{
  "dataset": "struck, bounced, scraped and rolled objects made by modal synthesis",
  "hop_length": 160,
  "arch": "jasper",
  "hidden_act": "relu",
  "label_smoothing": 0.05,
  "residual_init": "zero_last",
  "max_steps": 22800,
  "batch_size": 64,
  "lr_schedule": "cosine",
  "weight_decay": 0.06
}
Rows from block 3 of a small sound classifier, named by matrix and row number. Rows with one number belong to one channel. Each number is 128 + 24 x the weight over its row's rms, rounded and kept within 0 to 255. All counts start at 0. After the name is the row's rms in percent of the matrix's.
After each channel's rows are labels from the 100 clips, of 14976, where the channel reaches its highest value: "responds to" is what is common among them. Only what is clearly more common there than usual is listed. The data: struck, bounced, scraped and rolled objects made by modal synthesis. In brackets: how many of the 100, against the usual share in percent.
# convs0: first width-11 conv (model.blocks.3.convs.0.weight, 128x128x11, each kernel summed), inputs 64-127
# convs1: second width-11 conv (model.blocks.3.convs.1.weight, 128x128x11, transposed, each kernel summed), outputs 64-127

convs0.82 068 [141 110 129 124 115 134 132 176 133  68  67 120 136 148 144  88 118 131 129 123 154 137 110 131 108 130 141 158 133 131 138 131 123 122 125 146 149 122 156 114 100 118 125 143  51 115 131 102 152  62 118 111 135 116 143 133 136 132  71 136 146 154 156 129]
convs1.82 095 [ 89 134 119 113 135 143 161 145 147 224 139 123 184 131 111 148 149 119 134 136 141 128 115 134 149 125 144 107 113 134 139 149 134 142  86 131 176 139 118 131 128 161 195  78 199 127 115  73  95 147 124 144  88 150 182 175 160 119 124 139 136 123 137 135]
responds to: hard striker (80 vs 50.6); membrane (34 vs 13.1)

convs0.116 104 [128  86 116 150 154 121 111 135 117 117 153 126  80 115 125 167 123 150 114 137 136 140 143 149 137 113 134  65 110 116 117 121 150 134  79 126 120 149 114 127 115 148 146 130 162 142 128 127 104 138 146 118 124 165 105 145 117 123  93 113 133 115 134 145]
convs1.116 093 [169 116 145 179 102 101 151 137 106  98 152 115 113 115 146 143 122  85  93 120 140  87 177 116  71  84 134 155 137 143 119 155 118 145 108 130 119 141 113 135 133  98 122 197 128  95 142 155  83 128 150 127 158 127 149 138 145  66 145 120 111 133 113 103]
responds to: small (85 vs 33.6); clamped rod (44 vs 12.2)

convs0.127 045 [113  93  89 114 115 110 114 176 108 113 116 143 100 147 110 139 148 123 108 117 107 126  91 119 131 101 150 127 121 113 172 147 150 120 132 174 129 114 139 111 139 150 157 187 158 127  96 132 123 149 126 140  81 144  85 133 145 101 130 157 158 112 194 117]
convs1.127 105 [142 142  79 139 145 120 127 190 125 161 106 149 134  83 128 125 120 126 129 117 123 138 114 131 114 120 139 144 124 148 129 137 129 124 120  94 142 111 134  76 132 145 186  57 164 124 159  81 134 118 114 150 136 125 115 189 142 109 116  43 139 113 182 111]
responds to: hard striker (77 vs 50.6); repeated hits (51 vs 19.9)

convs0.44 067 [122 107 129 139 124 145 151 100 135 122 135 165 127 107  78 101 137 121 117 128 105  77 144 116 121 119 118  98  70 126  83 114 103 142 136 131 123 158 101  99 106 116 125 137 141 124 148 127  91 143 121 144 135  84 123 124 127 107 131 191 148 139 125  88]
convs1.44 083 [184 146  89 170 125 115 142 118 119 105 157 169 119  90 120 130 160 115 112 135  86  98 138 128 141 124 151 129  99 125 104 118  90 126 109 142 146 125 116 134 170  84 158 145 153 137 175 125 129 146 130 151 142 134 125 131 111 142 160 120 127  99 135 106]
responds to: hard striker (81 vs 50.6); repeated hits (55 vs 19.9)

convs0.100 065 [108 143 148 127 137 115 107 110 117 133 168 131 155  90 115 104 103 115 124 134 153 137 161 156 129 114 134 131 123 118  92 129 143 128 141 126 117 105 147 152 146 133 165 141 171 144 149 140 150 148 126 119 122 136 158 144 114  76 147 144 117 128  92 108]
convs1.100 095 [123 137 154 138 134 154 131 103 128 157 134 166 109 141 140 133 122 116 120 124 126 107 137 112  91 130 168 129 149 132  81 115 128 130 128 101 128 119  81 157 103  86 114 123 119 133 167 162 133 167 126 120 131 104 120 139 144 132 115 100 157 115 135 101]
responds to: steel-like damping (90 vs 16.7); repeated hits (52 vs 19.9)

convs0.41 090 [158 113 127 133 115 136 132 119 129 130 135 145  74  87 129 110 155 135 134  88 157 114  64 121 126 115 105 110 130 120  97 107  48  98 168 178 116 138 103 106 142 134 148 150 141 111 143 144 120 155 128 145 141 123 136  92 117 142 132 174 137 133 140 103]
convs1.41 100 [144 125 136 141 155  83 145 134 146  74 110 156 191  68 104 110 133 116 138 103 156 127 147 130 113  82 104 105  99 120 111 125 143 124 139 124 130 126 120 199 120 140 185 137 182 139 112 102 153  68 141 142 177 150 150 131 116  99 139 133 111 127 135 124]
responds to: scraping (72 vs 20); square plate (33 vs 12.2); shape: membrane (32 vs 13.1)